{"hop_length": 320, "loss": "sigmoid", "embed_dim": 256, "encoder_widths": [64, 96, 144], "text_encoder_norm": "layernorm", "text_encoder_norm_position": "pre", "text_encoder_mlp_ratio": 4, "text_encoder_qk_norm": false, "optimizer": "normuon", "muon_scale": "match_rms_adamw", "batch_size": 128, "lr_schedule": "linear"}
Rows from block 3 of the audio encoder of a small contrastive audio-text model, named by matrix and row number. Rows with one number belong to one channel. Each number is 128 + 32 x the weight over its row's rms, rounded and kept within 0 to 255. All counts start at 0. Numbers have three digits each.
Before each channel's rows are labels from the 100 clips, of 14976, where the channel reaches its highest value: "responds to" is what is common among them. Only what is clearly more common there than usual is listed. The data: drum patterns on synthesised drum kits. In brackets: how many of the 100, against the usual share in percent.
# convs0: first 3x3 conv (encoder.blocks.3.convs.0.weight, 96x96x3x3, each kernel summed), inputs 0-47
# convs1: second 3x3 conv (encoder.blocks.3.convs.1.weight, 96x96x3x3, transposed, each kernel summed), outputs 0-47

responds to: clipping (53 vs 7.9); text has "clipped" (53 vs 7.9)
convs0.67:114100136139101140118158150134152096124166130105151108180151143150170151241115122180118121130102107188168130110138158135117146130133113118077129
convs1.67:108104109159153163108082100097093123145120119132047139054133095097077108145171171120130117153144211074087117149132098060065123099162156187123126

responds to: high tom (63 vs 14.2)
convs0.76:135168109095086139165121176161125128153149087127115107163151139145172136048093183140092044193158145157143135065074111152114113162163150125142104
convs1.76:160118151153182115122081163081185139116047107114165122106147088204125134134171099143134144079118126116116131182189114103128080117084136115118148

responds to: high tom (48 vs 14.2)
convs0.53:111126148153109098137119123117088113089195116085074127066153181139127117117050192147078132111075145099130098118092109143104113101093119099109113
convs1.53:163184144105148087153139114153190100165100105121172101090123103155071118134094148106144099122117153113121124175161160176200198133105150136193130

responds to: cowbell (65 vs 13.9)
convs0.51:156110143136191118102108109092061119108140086121125107065138118196162121214166031160189152152141129154128166163147156168163151082120084137117152
convs1.51:156134120097135144118100137137100125138065142115127110106124090114116102052086150099093090155159077065100093068130016125131135102109152105122089

responds to: low tom (53 vs 13.7); cowbell (51 vs 13.9)
convs0.13:162134091095200101151120120131080126141108092115091069152130137141131088127111131086099084113078148102133116114124171132121125151101095147176188
convs1.13:074156121112147142119108205098163153187174147179137191107107081084093100113142099137165126143210161141153159132095096120157119096165141109073124

responds to: crash cymbal (72 vs 19.9); clipping (62 vs 7.9); text has "clipped" (62 vs 7.9)
convs0.48:081127171128120112141153172132146163085219133162132110129109159166161113103123143143067207131156084095200151100106120096153092124125108157084144
convs1.48:099144112161123132102139126112146117175081142107085155075170106139115151161134140138115103148093133173072118099167198160106167137101192139160131

responds to: high tom (36 vs 14.2); breakbeat (25 vs 8.4)
convs0.46:115135122156191117153070159091061161068145134105127120140134101162122159082060104105100153132091125136106104137152137141144147206107113137110149
convs1.46:130095139068113101138156156099098113134139135199124174092187144170178156113156160094154077192179128149173157089067129119125101144195096168212149

responds to: high tom (43 vs 14.2)
convs0.75:102131083113151133132106125103185115087110137079091142081167098125078090096183138121176094101095115138171135112119064149085149173106185123144168
convs1.75:138102134085127072078143101123137131167112111187167134138088176090100119142099104122156138120193121150108105092136207097159077114116070108134142

responds to: clipping (55 vs 7.9); text has "clipped" (55 vs 7.9); low tom (32 vs 13.7)
convs0.20:118072093102158111145147120155139116126163136079101073117148152133177130110161156136162148117188069096096160103069149113086144052066106108138086
convs1.20:162095069181126157076119155121096155111057121090079096133148095100111081150131099114140091096072090091144107127181133105151185097123149091055105

responds to: clipping (44 vs 7.9); text has "clipped" (44 vs 7.9); ride cymbal (41 vs 18)
convs0.88:119117126144098113175121153175103118129133127095105080118113182119120125139169149075167144146082153104163174155124177184099132093110078163131124
convs1.88:161061103126096098064112105083105158087175122189131098086140163137128134114097114149058177069208123137101078134120105120052129191103126064114137

responds to: open hi-hat (64 vs 30); crash cymbal (57 vs 19.9); clipping (42 vs 7.9); text has "clipped" (42 vs 7.9)
convs0.42:075145094149094054130165169113079118075138127156080140160189122140134133075096146141083143123124132138149155043114088163110120166042085125144115
convs1.42:080117140092183142160098163141141124123093149082116098076080116150130121191190119127107117119073132137097129101117173114129120085133119089183073

responds to: crash cymbal (42 vs 19.9)
convs0.32:141105103176112114158103153115098120097107111149072097128129142108081105173071124111068094124120199113157110157136132141158106102108111068133109
convs1.32:080112143124111115103172092085201117174182121080118122115146177078122121072168085129137159145105107127072120116107123125115107150136148189115145

responds to: high tom (61 vs 14.2); clipping (28 vs 7.9); text has "clipped" (28 vs 7.9)
convs0.82:116161189099104117062126087108146154214104145120157163065096142116069091138116108118138092145086108057159116177137128124132147146151095125160166
convs1.82:131098112163147112129092080150045112111097089111055091141094061138152115142109147098116174120171159091122177125110075144165182110100153114089114

responds to: cowbell (99 vs 13.9)
convs0.25:101114132136162090091087138097128094129144101153127126139107099185102132092095158162166102159206099100147087112120100136091182155125148145150106
convs1.25:172125156134147109140087137103151133098106122102124096178146115045146074127185102103111147113111114081071176157143112094098114126072090079076182

responds to: cowbell (66 vs 13.9); clipping (36 vs 7.9); text has "clipped" (36 vs 7.9)
convs0.65:135154162169115107161109108084161081088114132130145177161113150087143141190081118070171094148121113141077111096185136097087109094164115136101151
convs1.65:138142083149108151080139164126135135092156117052130105170097109166153123080137146107098128142112107120116116206098088128136109167091155148219103

responds to: clipping (30 vs 7.9); text has "clipped" (30 vs 7.9)
convs0.36:128138142095136142128177124149157141096056106172200133158122174058076132073096139129082109143110156084101075118121130100125154071141128130101114
convs1.36:137122145168144079130124072134104111127117180123168091175072068139105099196184151117115103103138173107123114129130115126140105127150106130179142

responds to: clipping (52 vs 7.9); text has "clipped" (52 vs 7.9); muffled (low-pass) (34 vs 12.2)
convs0.24:094143114115134109107094140070100120079123144145114134133089133155094078122103094082158114115211109095145172145109132100141081058136094141172124
convs1.24:134114106137097117110145175130155144173185188087122153101216118082143196104140212132063129089084147130064168163107110144114168115100155136139125

responds to: clipping (39 vs 7.9); text has "clipped" (39 vs 7.9)
convs0.87:163070157116141151141112141098101130135139118121162169171101079103128111122136112139099166158133089166100115156136149071138115071137105145128200
convs1.87:127093089144127142070134091105112122118095128130142060157126089081137168144132118154153061080111109152151115139144136125074140065174127129124094

responds to: cowbell (60 vs 13.9)
convs0.8:110104080134120119159040142107135136084107079138086104160081116125090106122061083083079143212137109187107154106095103118127116203116162159129135
convs1.8:171118096154170141119126160093166086170113099105113147089163145191130122131153180112178122086108106182172106129148135145146144103132067036168065